config.yaml
model: "contrastive audio-text model"
dataset: "babble in 24 made-up languages, each with its own sounds, syllables and stress or tones, from a formant synthesiser"
train_examples: 39062
n_mels: 80
hop_length: 160
input: "log_mel"
spec_augment: false
win_length: 512
tokenizer: "word"
vocab_size: 7471
loss: "softmax"
embed_dim: 128
encoder_arch: "transformer"
encoder_norm: "rmsnorm"
encoder_norm_position: "pre"
encoder_activation: "reglu"
encoder_mlp_ratio: 2.67
encoder_head_dim: 64
encoder_fused_qkv: false
encoder_bias: "all"
encoder_qk_norm: false
encoder_parallel_block: false
encoder_inner_norm: false
encoder_subsampling: 2
encoder_layers: 10
encoder_width: 256
encoder_positions: "learned"
encoder_pooling: "mean"
text_encoder_causal: true
text_encoder_width: 128
text_encoder_layers: 8
text_encoder_norm: "rmsnorm"
text_encoder_norm_position: "pre"
text_encoder_activation: "reglu"
text_encoder_mlp_ratio: 2
text_encoder_head_dim: 64
text_encoder_fused_qkv: true
text_encoder_bias: "all"
text_encoder_qk_norm: false
text_encoder_parallel_block: false
text_encoder_inner_norm: false
text_encoder_positions: "learned"
init: "torch_default"
residual_init: "zero_last"
optimizer: "muon"
muon_scale: "match_rms_adamw"
learning_rate: 0.005
momentum: 0.95
nesterov: false
orthogonalizer: "newton_schulz_5"
adamw_lr_other_params: 0.0017
max_grad_norm: 3.0
max_steps: 8600
batch_size: 256
epochs: 56.4
lr_schedule: "cosine_restarts"
final_lr_fraction: 0.01
warmup_steps: 430
weight_decay: 0.06
adamw_weight_decay_other_params: 0
Rows from block 3 of the audio encoder of a small contrastive audio-text model, named by matrix and row number. Rows with one number belong to one neuron. Each number is 50 + 12 x the weight over its row's rms, rounded and kept within 0 to 99. All counts start at 0. After the name is the row's rms in percent of the matrix's.
After each neuron's rows are labels from the 100 clips, of 14848, where the neuron reaches its largest size: "top examples" is what is common among them. Only what is clearly more common there than usual is listed. The data: babble in 24 made-up languages, each with its own sounds, syllables and stress or tones, from a formant synthesiser. In brackets: how many of the 100.
# gate: MLP gate (encoder.blocks.3.mlp.gate.weight, 672x256), inputs 0-255
# fc1: MLP up (encoder.blocks.3.mlp.fc1.weight, 672x256), inputs 0-255
# fc2: MLP down (encoder.blocks.3.mlp.fc2.weight, 256x672, transposed), outputs 0-255

gate.99 124:69 57 53 50 59 32 52 49 23 51 37 57 39 45 41 58 47 36 39 50 47 50 40 23 42 47 73 50 41 53 46 30 61 29 66 40 51 66 60 43 35 39 59 38 51 54 66 57 61 53 43 33 52 46 27 52 41 60 58 61 63 46 13 39 58 50 65 58 59 43 48 56 20 54 56 47 64 46 26 28 43 57 48 43 58 40 66 57 36 71 35 47 40 52 60 25 59 62 74 40 31 71 60 60 44 59 44 49 42 61 40 62 34 50 47 54 48 38 62 53 70 42 55 69 60 54 35 40 67 77 46 52 51 64 48 53 54 68 53 62 34 41 58 41 37 41 53 44 40 28 39 49 56 39 23 50 57 62 58 46 42 64 38 42 65 39 45 58 41 65 36 31 52 47 60 65 68 55 45 50 51 54 32 50 36 20 63 66 48 53 34 51 44 52 57 39 50 50 61 41 51 50 37 55 62 65 56 55 48 65 82 44 67 36 54 41 53 41 43 56 31 37 66 63 49 68 53 70 46 50 39 47 35 41 48 36 52 69 53 64 46 53 34 46 45 77 57 53 50 57 66 73 24 40 53 43
fc1.99 125:46 52 47 65 61 50 54 33 53 52 66 37 56 50 28 41 70 52 55 40 66 42 32 35 54 58 65 44 47 71 44 44 48 54 48 55 53 61 51 32 52 37 51 36 40 22 38 37 67 33 42 36 74 40 37 51 37 55 48 49 42 59 30 60 46 44 58 70 59 53 42 63 10 44 70 29 77 38 46 46 40 59 26 44 29 61 73 39 31 44 50 51 38 58 63 23 64 56 69 50 37 61 51 48 37 48 36 48 34 73 48 70 49 24 52 64 62 70 53 58 57 30 45 48 59 34 45 48 63 60 64 56 59 40 35 50 40 56 44 55 66 41 55 41 55 38 42 56 33 47 44 44 54 30 45 45 58 47 37 34 63 43 31 32 47 50 56 42 41 64 51 52 44 61 59 49 59 57 45 48 65 68 51 55 21 22 74 49 45 55 53 42 47 55 52 45 47 57 59 37 41 35 35 43 65 52 54 68 29 41 54 42 56 53 59 41 53 45 43 58 49 24 54 63 54 71 51 51 65 43 53 78 77 62 53 41 43 50 46 71 52 35 25 41 46 50 38 49 56 67 53 48 38 39 39 56
fc2.99 120:49 35 74 38 65 58 54 61 40 53 39 52 48 40 68 76 55 64 57 59 29 59 33 44 60 61 56 50 68 46 44 54 42 70 59 56 37 34 36 56 55 36 40 65 62 41 46 72 68 55 43 51 64 43 54 67 52 43 35 50 55 34 64 36 58 74 36 28 64 55 56 43 54 56 40 34 40 61 64 40 60 47 42 35 54 43 31 53 34 48 57 54 38 71 54 51 52 54 49 56 45 44 56 67 58 70 69 36 64 55 27 62 54 50 51 46 54 48 46 40 57 75 57 57 45 35 85 66 53 65 48 57 30 62 45 50 41 32 67 49 39 50 56 60 54 31 58 40 72 47 38 60 54 54 67 63 72 64 66 31 52 57 52 62 55 70 60 51 47 45 52 34 42 37 49 59 70 70 56 35 67 55 50 48 57 55 59 42 27 41 51 25 58 51 42 57 60 49 57 52 46 48 34 62 55 37 29 51 61 54 49 39 61 43 50 33 25 47 56 47 44 23 37 58 68 61 19 56 39 41 50 25 57 39 59 50 41 48 52 46 46 45 45 31 26 31 38 45 45 49 49 18 75 47 52 53
top examples: /ç/ (99); quiet level (69); voice: low voice (59); /ɔɪ/ (44)

gate.462 127:43 61 82 50 61 54 54 34 62 59 53 48 45 50 35 27 44 56 58 43 58 52 41 44 52 32 32 67 35 42 31 43 55 90 37 62 42 50 48 55 58 52 29 49 43 53 39 48 38 36 46 59 51 46 65 53 45 40 44 42 32 33 51 53 62 52 71 40 34 48 61 62 61 37 37 61 55 53 45 48 37 71 47 37 58 53 44 57 36 62 49 49 49 47 31 45 57 51 40 61 59 52 49 50 62 61 60 52 34 34 40 62 50 33 63 41 40 41 55 49 45 49 49 60 44 40 40 54 48 48 65 31 46 20 31 61 65 45 71 33 48 59 57 56 45 67 76 73 57 41 43 52 40 48 62 42 31 47 52 51 63 53 63 54 42 66 44 40 56 19 71 45 42 49 54 50 46 72 37 39 47 53 44 27 62 48 34 42 35 56 49 51 69 69 45 56 42 44 52 50 39 62 58 59 75 52 58 50 36 72 24 74 34 33 58 23 21 54 44 28 73 59 51 38 57 45 56 50 29 48 45 46 70 42 32 73 42 59 68 47 56 59 50 52 77 50 71 57 52 45 48 39 60 38 40 37
fc1.462 124:51 48 42 46 57 56 68 61 89 35 64 66 56 52 40 32 39 31 68 57 45 59 47 15 58 46 47 50 66 28 55 43 43 47 42 44 46 52 41 70 66 50 30 66 57 47 68 70 60 52 37 55 51 43 70 66 60 52 33 61 75 50 31 49 79 52 61 61 37 27 47 54 59 31 29 39 30 67 53 51 62 60 30 56 50 47 36 70 71 40 54 36 67 54 38 43 58 48 35 60 59 53 59 60 78 72 30 74 45 35 61 41 33 40 56 33 52 38 39 58 38 59 35 56 54 41 57 38 63 60 46 52 58 31 48 57 35 46 47 56 44 26 46 66 58 52 38 57 63 43 16 47 49 48 42 45 51 69 63 23 45 49 61 38 46 55 49 48 65 49 23 49 50 50 68 50 53 65 56 36 59 58 50 59 55 59 44 42 48 35 61 40 65 51 53 39 44 45 57 44 50 54 53 70 52 61 33 48 51 53 53 27 41 43 44 45 52 39 55 30 54 55 48 50 52 43 59 52 52 46 55 48 70 30 44 53 64 44 26 51 35 56 78 60 59 37 46 33 44 48 54 61 51 57 43 45
fc2.462 118:30 68 55 33 25 34 32 49 57 50 35 50 57 33 54 50 65 55 34 50 60 62 55 63 49 55 53 54 40 49 66 51 63 54 48 50 42 50 45 57 49 48 56 57 61 25 52 50 87 63 44 26 26 51 40 47 70 38 42 55 60 30 45 71 30 52 62 46 57 60 46 39 53 40 36 48 47 78 34 43 54 47 47 37 64 39 64 38 55 51 46 59 38 38 56 54 40 36 36 42 73 59 54 46 66 40 37 46 30 33 58 57 25 23 39 68 62 61 48 81 50 56 57 38 55 44 46 41 72 50 62 54 54 56 44 69 57 54 42 42 50 44 31 62 36 52 49 40 44 29 40 44 71 44 48 78 56 68 51 53 45 28 39 62 73 45 47 53 50 60 60 55 42 59 38 42 69 53 45 69 35 36 62 48 56 68 52 57 58 70 40 47 51 39 52 42 23 36 57 40 41 54 56 59 51 51 46 59 61 48 69 45 69 51 60 29 55 50 73 61 81 42 77 50 47 50 49 46 57 72 61 48 44 51 61 45 51 37 22 51 61 59 48 53 49 70 52 37 61 53 46 61 58 53 74 45
top examples: /k/ (44); /e/ (39)

gate.599 127:69 47 49 51 53 45 44 70 38 37 46 53 54 38 37 56 50 29 22 68 46 38 55 69 49 58 47 63 42 43 36 60 50 31 25 47 52 54 70 42 48 67 62 57 69 40 57 36 64 50 24 61 62 67 46 60 39 66 36 71 61 67 45 52 38 48 53 44 43 69 44 40 52 69 36 51 28 59 55 60 53 35 57 47 44 56 52 39 47 19 50 63 52 63 68 63 61 68 67 56 42 64 64 46 53 60 46 50 52 37 45 36 43 33 57 60 41 57 43 28 55 44 47 59 48 41 52 56 72 69 45 49 45 58 41 33 29 50 45 50 35 49 35 41 40 30 80 25 48 68 52 54 55 29 46 36 69 56 58 59 44 52 50 60 47 70 67 39 49 38 49 20 62 47 45 51 39 61 47 39 69 60 58 38 38 68 49 76 37 47 32 57 53 51 71 43 83 49 44 35 60 54 48 55 47 79 50 48 39 64 52 46 62 57 32 45 58 72 62 47 40 53 55 59 23 33 50 50 46 41 43 38 46 40 41 48 63 38 58 45 35 60 62 56 50 65 63 65 39 45 59 42 70 44 63 40
fc1.599 126:55 48 45 53 38 66 36 34 46 69 47 24 48 55 51 46 50 72 66 54 38 63 59 51 40 29 42 42 38 37 34 55 64 62 49 52 39 41 28 44 45 37 35 62 55 54 44 42 47 46 53 55 57 39 77 70 29 48 34 44 55 40 67 57 62 53 32 53 47 72 22 72 40 68 55 35 57 47 62 64 63 64 51 51 66 60 48 60 64 49 59 33 53 46 52 52 52 60 49 33 49 54 74 66 52 41 43 19 45 80 63 82 64 51 52 63 39 64 56 47 23 50 49 50 57 62 55 63 30 72 38 39 66 52 50 70 64 48 49 47 55 59 66 46 31 64 47 57 51 27 43 59 39 51 57 54 58 40 50 30 49 62 50 50 37 62 46 50 68 49 71 69 36 74 43 51 50 34 55 49 61 65 58 70 50 52 68 65 47 67 58 53 47 57 37 40 48 43 42 56 41 52 48 40 65 45 33 49 57 39 46 66 53 33 47 49 48 42 43 44 43 42 41 62 68 50 47 29 53 68 65 61 76 59 48 46 28 68 32 61 55 43 39 60 29 20 48 60 51 36 41 45 65 46 63 56
fc2.599 130:57 35 56 67 56 73 34 50 42 57 54 59 57 55 56 40 58 52 55 38 32 37 46 42 61 54 40 52 48 62 51 59 46 45 54 55 42 37 36 26 49 62 44 66 64 50 41 41 55 41 57 48 71 76 37 52 73 47 34 56 58 48 54 44 52 46 61 48 42 61 50 50 29 78 56 48 45 49 56 62 34 39 68 38 46 54 52 48 32 53 29 64 45 40 45 47 60 47 44 68 47 41 59 35 77 40 43 61 52 38 42 68 42 41 51 41 59 54 34 54 30 51 38 48 65 36 59 60 63 56 59 74 47 42 54 70 35 52 39 31 61 50 57 67 47 40 52 40 56 69 55 60 40 43 33 67 54 43 48 55 68 44 43 34 62 19 50 49 44 35 36 29 40 32 56 54 32 72 64 73 36 53 37 46 48 62 63 32 56 55 58 50 59 39 55 50 71 56 51 14 82 44 43 69 52 50 55 42 54 41 54 37 44 62 46 61 43 54 59 62 54 67 34 62 34 39 30 68 59 58 61 56 47 53 41 31 52 32 40 46 81 73 60 39 76 27 55 59 42 78 50 49 51 62 46 63
top examples: /ç/ (100); voice: deep voice (72); /ɔɪ/ (43); /ʌ/ (36)

gate.544 108:53 54 35 49 25 38 42 51 37 45 52 46 52 39 45 54 41 67 55 47 59 57 51 46 49 62 41 40 25 56 38 61 61 60 42 55 48 55 17 33 55 50 58 54 53 56 48 42 32 41 52 47 47 50 71 59 49 47 34 34 66 47 50 21 63 42 46 58 38 54 51 34 49 44 42 42 37 54 66 61 51 62 52 43 50 54 62 44 28 68 44 47 55 44 61 66 61 79 37 36 56 48 63 57 29 56 56 58 67 52 56 68 45 31 51 51 44 50 34 53 55 35 66 73 51 54 61 51 46 63 69 31 46 57 55 50 41 32 48 42 65 47 39 64 57 43 44 40 47 49 58 31 44 29 63 27 67 40 43 59 55 31 62 54 45 40 48 39 39 43 42 37 25 45 45 50 50 72 60 61 57 62 52 68 58 31 53 43 53 69 48 67 41 48 47 66 51 59 49 33 66 43 31 52 57 51 35 69 35 81 67 43 72 30 46 28 48 56 45 43 34 93 43 65 67 40 62 54 54 55 58 39 57 61 38 45 38 52 29 75 56 41 49 59 34 50 77 76 54 57 44 53 63 43 36 32
fc1.544 115:72 45 43 56 61 38 49 61 60 32 40 67 46 48 51 39 41 42 52 36 59 46 35 34 78 74 25 44 51 46 47 31 40 47 56 48 61 51 46 59 55 63 30 56 60 44 34 49 48 62 46 55 46 20 47 59 35 80 51 34 18 49 45 39 58 60 53 49 52 42 38 51 20 43 50 46 72 57 42 55 55 59 65 52 57 53 53 59 50 37 61 36 27 46 52 64 43 46 69 74 67 57 49 40 73 44 45 34 32 50 34 66 43 55 60 44 51 42 52 55 39 58 53 33 54 70 52 55 39 45 37 59 48 37 65 28 59 54 22 59 33 47 57 48 46 63 45 76 47 49 46 28 45 38 41 39 56 62 58 46 48 49 45 49 56 30 54 39 44 59 41 47 70 47 49 37 51 59 33 34 60 50 46 44 60 57 64 47 32 50 52 56 40 64 46 35 54 33 52 81 73 68 49 34 60 54 64 42 80 35 57 61 31 65 62 72 63 43 28 49 53 44 32 37 57 66 46 47 43 46 40 46 72 65 56 49 57 52 13 42 52 55 61 47 68 51 46 52 66 51 34 37 50 52 58 39
fc2.544 104:54 45 53 33 49 35 51 60 47 50 27 36 64 69 47 28 45 80 61 54 56 49 66 51 53 51 66 41 35 55 48 26 38 52 40 56 56 35 34 41 56 22 53 55 46 66 55 37 49 38 75 27 55 67 41 53 51 39 54 62 64 64 68 41 49 59 53 56 60 41 46 30 68 42 61 53 52 29 46 49 34 50 56 53 32 40 67 40 95 69 53 63 76 53 53 54 56 60 45 39 54 59 32 68 27 42 36 56 38 54 22 45 60 55 34 61 58 34 56 58 47 40 55 36 43 50 46 50 74 58 64 50 56 49 45 43 35 62 33 43 42 44 40 63 54 46 33 52 53 33 44 47 60 22 48 43 55 59 33 62 53 70 65 36 67 65 38 57 46 17 68 65 30 47 62 52 38 47 57 59 43 61 49 69 55 53 51 56 45 37 54 67 49 47 55 59 60 63 47 51 41 73 37 46 41 58 41 53 44 34 50 39 62 33 71 41 39 46 52 46 52 42 55 54 64 56 41 48 61 66 47 49 35 74 61 52 39 78 56 62 69 33 48 53 37 56 39 45 56 57 42 50 61 51 41 60
top examples: /k/ (54); /k˭/ (43)

gate.495 106:46 58 54 53 67 47 57 43 47 37 54 52 68 61 52 39 51 52 54 37 42 41 66 67 58 36 49 42 67 55 65 48 50 73 41 57 30 62 62 40 55 27 42 43 61 35 50 65 52 65 61 50 65 64 74 63 54 46 43 33 53 55 51 44 45 42 69 36 57 73 71 46 56 54 26 46 47 43 53 59 53 34 61 63 47 43 38 71 63 48 43 37 40 57 58 48 35 51 39 51 34 57 60 64 60 57 60 69 56 41 75 39 43 67 65 62 46 60 44 65 36 63 41 54 39 49 42 33 45 32 35 57 70 71 57 32 50 48 38 37 42 63 63 53 54 57 55 32 84 53 33 56 45 64 45 52 54 57 72 50 48 59 39 56 27 39 46 54 52 38 58 51 75 37 55 40 43 53 40 66 45 43 67 32 48 41 40 44 41 64 47 32 49 56 31 45 39 43 72 51 44 55 79 45 47 60 75 58 34 46 60 64 49 55 27 65 45 51 51 51 60 49 38 59 31 60 63 15 45 57 39 51 82 40 64 45 42 58 51 39 49 79 45 41 58 34 58 29 72 60 63 52 53 69 60 41
fc1.495 115:67 63 56 59 58 41 51 75 53 60 49 61 43 59 47 50 44 26 44 61 53 57 54 38 49 49 39 58 51 54 43 44 41 40 25 43 64 56 56 49 58 39 36 58 34 64 44 47 61 69 47 47 66 60 36 48 70 65 64 30 54 58 43 52 42 63 40 36 54 37 57 34 37 35 44 53 59 61 51 46 45 23 47 49 44 44 53 36 62 35 59 65 61 37 31 38 51 49 40 35 31 58 20 47 61 50 69 40 39 58 40 48 59 23 39 53 48 70 41 38 32 62 60 37 36 42 40 59 54 59 38 53 51 51 59 58 66 54 76 61 38 52 45 33 45 39 56 38 34 34 63 46 60 51 52 48 72 34 41 55 51 41 48 66 37 45 34 51 79 57 57 40 52 54 42 55 41 40 49 66 47 59 39 49 60 63 40 36 49 61 47 60 79 67 68 43 30 29 44 42 52 38 71 58 44 53 38 56 43 47 41 43 57 67 42 36 29 55 60 54 57 63 49 68 52 44 55 72 44 51 41 64 50 29 48 34 38 51 34 08 39 44 72 38 51 58 55 36 60 49 90 52 61 43 32 69
fc2.495 107:47 53 49 51 51 49 56 40 33 35 36 48 70 32 84 38 45 72 52 66 43 37 76 52 41 26 34 42 70 33 45 55 64 75 55 49 53 42 19 47 35 52 32 62 44 56 56 50 55 58 48 47 53 52 60 36 36 62 44 74 53 41 46 48 50 74 59 46 47 61 37 59 39 60 58 58 37 60 42 38 58 58 47 62 29 52 46 57 42 79 48 53 44 69 59 59 53 46 52 49 57 41 49 54 52 44 50 59 57 28 45 36 54 58 41 39 50 15 62 43 40 72 46 44 64 27 50 58 54 47 49 47 36 52 30 64 63 53 41 36 38 28 38 53 75 67 46 43 53 53 30 49 51 30 53 57 51 34 52 35 46 55 33 23 37 44 55 74 50 59 50 60 34 40 44 46 42 53 45 40 68 56 46 69 47 55 54 48 49 49 55 52 54 48 36 39 43 63 23 62 38 42 29 64 58 39 52 60 54 71 48 41 66 50 36 51 56 45 44 49 57 34 64 51 52 49 55 35 18 62 45 49 56 39 37 28 67 26 73 55 61 47 62 47 56 43 30 32 33 46 58 53 20 47 46 55
top examples: /k/ (68); /k˭/ (57); prosody: stress on last syllables (54); /oʊ/ (34)

gate.28 012:58 68 62 53 58 46 44 60 61 61 34 14 46 56 48 63 56 45 35 69 61 66 42 53 35 78 44 54 56 45 69 39 48 53 70 27 48 34 33 55 48 37 41 73 54 40 33 55 59 83 52 47 50 53 35 47 42 39 62 55 77 39 48 48 43 65 51 49 59 50 40 57 50 51 26 48 34 35 41 73 66 49 73 71 29 45 45 34 49 39 55 47 57 46 41 74 36 67 36 41 81 61 43 61 46 67 54 54 61 76 62 60 60 54 51 59 53 51 56 55 57 64 47 50 45 40 51 67 33 44 43 59 61 55 56 43 54 65 25 45 57 64 71 41 51 37 36 41 34 45 54 50 47 65 53 32 48 71 35 55 58 75 55 61 53 55 53 38 41 47 35 65 68 74 52 56 43 42 51 51 37 62 51 61 36 36 47 54 37 50 61 39 46 39 37 43 54 46 30 62 40 32 55 45 16 51 59 46 45 52 49 41 68 37 59 50 44 60 60 55 50 37 59 70 64 65 50 59 46 44 47 63 60 29 55 43 72 51 67 38 47 43 44 74 58 68 52 65 50 38 64 43 52 39 43 58
fc1.28 011:38 49 37 72 57 49 55 64 37 43 35 41 34 49 41 37 42 39 61 72 37 51 40 56 26 59 66 73 59 47 55 32 56 28 70 48 42 48 27 51 55 39 61 70 48 40 36 36 46 75 55 49 63 64 62 62 38 37 55 43 40 67 51 55 55 56 28 49 44 34 47 49 47 37 49 40 59 36 61 71 55 24 65 83 57 56 69 40 63 32 72 43 38 56 59 48 54 51 46 56 65 69 24 61 36 63 66 58 50 61 63 53 64 54 59 57 55 42 47 44 59 40 48 66 41 64 35 53 23 61 53 51 70 63 53 56 55 44 47 59 48 40 57 39 57 71 33 62 50 43 57 75 74 71 36 54 70 37 50 47 61 42 29 49 28 60 43 40 57 50 46 48 63 36 70 53 42 31 59 57 61 63 37 36 71 63 49 53 41 36 51 36 53 68 48 43 48 40 58 64 45 43 54 44 53 49 72 40 35 50 47 79 42 63 44 54 50 39 46 63 42 67 57 47 45 54 46 47 34 47 27 50 48 42 39 39 42 60 57 61 64 50 53 62 66 69 61 30 43 63 58 44 52 31 36 52
fc2.28 010:23 67 38 39 44 54 54 59 58 55 56 46 54 72 43 45 32 56 54 70 41 44 39 26 67 70 39 29 40 68 66 54 35 45 43 49 64 41 49 59 35 41 58 33 56 67 65 40 58 50 46 70 31 60 50 47 59 27 50 45 45 46 55 62 79 69 66 40 31 58 46 38 60 37 52 55 58 47 56 55 46 69 44 70 55 60 46 68 40 58 49 60 52 56 32 59 36 53 42 56 55 60 66 44 53 84 30 42 59 59 58 32 50 48 57 54 42 38 43 66 46 46 50 37 41 38 53 71 51 63 44 46 38 49 59 55 76 52 36 37 52 54 54 52 32 19 45 15 50 64 47 36 59 43 48 47 44 79 47 55 40 56 43 58 55 49 45 49 36 68 55 62 19 49 32 46 35 36 40 49 72 32 37 52 46 49 38 53 76 61 41 46 36 54 56 36 70 30 69 51 62 39 27 38 50 57 54 51 55 37 61 51 52 63 60 52 56 55 41 40 56 52 59 20 64 46 43 43 60 41 46 67 53 44 50 59 51 49 35 45 78 70 66 45 51 57 65 35 44 37 48 52 46 58 58 45
top examples: /ç/ (99); voice: child-like voice (99); /ɛ/ (43); /ɔɪ/ (35)

gate.535 038:26 52 26 48 63 23 56 79 47 32 42 42 56 49 49 60 37 44 58 50 50 64 47 47 36 40 59 57 67 58 36 66 32 57 55 46 51 36 56 50 45 70 62 79 60 46 44 41 56 72 39 57 48 34 53 49 51 59 65 44 33 50 57 49 25 54 48 61 65 41 26 55 26 49 46 51 52 61 40 40 42 57 59 47 42 48 45 34 35 20 28 34 46 33 36 73 33 52 50 27 44 37 79 54 53 34 38 45 48 41 52 52 47 49 49 61 62 73 44 50 49 62 51 37 44 32 36 58 52 37 57 63 49 45 66 31 30 49 44 50 54 42 47 32 51 21 41 56 43 20 49 30 47 55 55 59 41 37 49 48 45 23 34 64 56 32 35 34 56 40 49 62 59 42 63 54 49 44 56 60 33 37 47 51 45 44 42 48 51 69 41 55 73 65 37 58 61 40 63 55 52 42 75 63 66 38 46 45 47 48 47 34 38 54 32 41 55 46 51 48 53 45 73 39 44 35 52 47 71 35 42 64 73 39 46 45 48 69 42 40 42 44 41 46 33 52 39 38 65 61 27 59 73 46 52 59
fc1.535 039:43 62 33 69 59 41 33 54 48 65 67 41 70 66 62 56 54 44 67 54 55 73 42 54 55 61 64 69 57 76 57 37 42 73 45 53 41 41 54 43 33 68 66 53 38 43 46 36 41 57 50 45 53 54 49 47 45 54 62 54 59 47 59 37 55 29 43 57 57 69 37 26 20 49 30 48 42 67 49 40 34 66 36 37 53 45 35 50 32 40 49 51 60 34 45 52 63 53 54 51 34 23 59 69 58 58 37 59 57 38 47 54 57 43 51 43 52 53 35 52 52 50 33 38 25 25 48 49 55 56 51 63 32 34 59 50 55 39 28 43 83 67 54 47 68 38 45 58 24 27 47 52 48 65 44 48 39 56 51 48 49 47 30 69 70 50 50 52 68 45 28 67 46 38 63 48 43 64 39 54 64 46 42 37 34 66 47 44 41 46 76 55 32 59 31 62 58 43 49 39 41 40 29 52 51 40 55 59 40 50 43 49 28 42 63 48 48 57 57 36 49 37 38 77 70 37 59 58 61 36 46 50 57 66 48 49 35 51 67 58 38 44 57 75 55 55 56 51 58 38 36 36 79 61 57 66
fc2.535 041:58 54 56 43 53 51 59 55 20 49 32 50 59 54 51 51 33 52 43 30 33 34 56 51 43 34 40 22 51 49 54 55 35 21 67 46 59 66 46 50 44 33 56 61 50 48 49 68 64 44 26 26 40 43 47 43 46 56 46 56 53 44 50 56 54 68 53 42 47 45 54 86 56 45 81 36 63 48 43 59 50 35 42 55 41 43 49 57 56 46 45 42 55 76 44 28 65 59 49 45 45 46 44 82 49 32 76 43 42 74 72 58 55 32 59 56 58 37 39 58 43 62 52 70 50 31 71 59 59 53 55 70 53 57 57 42 30 71 45 40 45 58 58 46 47 65 21 37 57 59 61 43 42 51 52 63 54 42 38 52 64 47 44 62 32 50 46 54 45 52 50 45 47 57 44 65 50 42 55 25 36 54 41 53 63 44 36 73 70 51 38 45 63 59 64 59 57 67 38 56 69 60 66 26 27 49 60 63 59 57 46 64 46 55 47 62 52 46 48 40 38 63 67 39 48 43 41 66 44 59 58 30 36 45 55 58 37 42 56 38 43 29 46 45 51 42 48 26 59 50 76 54 17 51 48 26
top examples: /k/ (63); prosody: stress on last syllables (50); /u/ (34); pink noise (31)

gate.470 119:59 42 40 30 49 65 58 66 45 63 35 51 40 45 32 64 43 49 35 55 35 26 35 49 41 39 53 46 44 64 58 31 41 36 50 44 32 43 47 55 51 47 35 33 42 62 62 28 55 52 43 71 40 59 64 43 59 73 42 53 47 35 62 40 57 41 38 59 64 53 46 41 35 68 41 45 36 36 55 39 23 64 38 60 52 45 48 56 74 42 40 41 64 54 45 34 54 54 37 46 57 27 39 53 47 48 43 57 60 52 54 43 32 48 57 52 38 86 60 56 53 13 48 61 63 49 53 56 54 69 51 38 42 37 44 42 50 58 49 48 69 43 56 56 31 46 53 40 58 64 66 55 62 55 58 41 66 59 64 49 80 17 55 49 38 38 56 36 61 62 35 53 41 67 39 55 45 62 70 69 62 50 41 47 63 61 41 56 39 44 52 49 55 53 30 41 51 50 39 47 59 67 58 18 66 35 43 63 58 61 34 31 63 66 46 67 33 25 49 40 46 58 73 50 41 70 60 60 38 32 31 68 43 66 48 65 59 38 42 53 55 58 75 43 45 59 38 50 51 53 61 43 59 64 63 36
fc1.470 119:50 34 61 56 56 39 57 60 64 53 61 34 37 56 34 48 44 45 56 52 62 60 41 68 50 63 48 28 46 68 45 46 29 39 55 58 35 47 57 33 45 49 48 46 45 53 41 41 53 35 36 51 50 32 33 53 43 57 41 59 32 17 45 55 51 56 37 73 54 44 53 73 32 37 38 44 44 51 30 49 58 65 39 45 64 55 29 70 52 78 53 44 45 37 68 48 41 28 49 36 48 54 40 46 31 56 73 69 67 60 52 54 49 56 49 42 52 47 55 39 65 57 30 42 63 59 55 36 49 42 67 44 41 68 48 46 53 72 65 42 55 46 71 63 62 48 42 34 41 79 68 42 49 35 60 31 41 49 58 73 65 56 51 44 61 58 67 31 57 57 72 58 43 41 56 70 43 75 53 58 70 37 56 41 54 73 34 51 46 36 30 48 71 62 63 60 33 29 49 48 46 49 46 50 58 45 55 54 65 44 49 46 70 59 55 48 51 48 38 48 56 23 49 49 35 44 31 57 38 40 53 69 50 66 21 62 51 49 65 45 50 45 43 35 72 50 41 45 25 34 44 65 57 71 65 63
fc2.470 121:44 50 30 47 62 56 53 64 29 37 41 32 66 54 37 47 35 42 57 41 66 31 39 29 77 44 43 44 48 57 66 48 50 69 70 58 36 39 50 61 60 54 61 42 67 40 64 56 39 65 54 64 71 86 71 41 59 52 58 49 29 44 33 41 61 30 60 37 42 39 52 55 45 44 42 47 39 37 70 53 67 49 37 50 43 63 47 65 58 44 50 49 64 62 50 60 42 33 49 48 66 41 46 47 36 51 45 73 44 58 70 54 46 50 39 83 48 76 48 61 50 21 63 54 67 29 51 69 38 56 43 38 37 50 41 44 47 36 58 46 65 27 57 53 39 35 44 45 58 51 66 48 46 40 58 44 49 48 58 50 49 26 31 30 70 37 58 37 64 52 54 74 51 39 52 56 40 36 55 51 44 54 42 58 38 77 31 37 32 45 74 65 58 42 69 50 48 48 45 66 48 56 33 56 50 44 54 43 50 60 47 54 57 53 61 47 49 54 50 51 41 37 67 78 34 49 66 35 42 65 42 52 52 45 45 51 43 46 57 45 40 50 50 45 73 50 50 68 46 29 46 64 58 40 58 85
top examples: /ç/ (57); /f/ (35)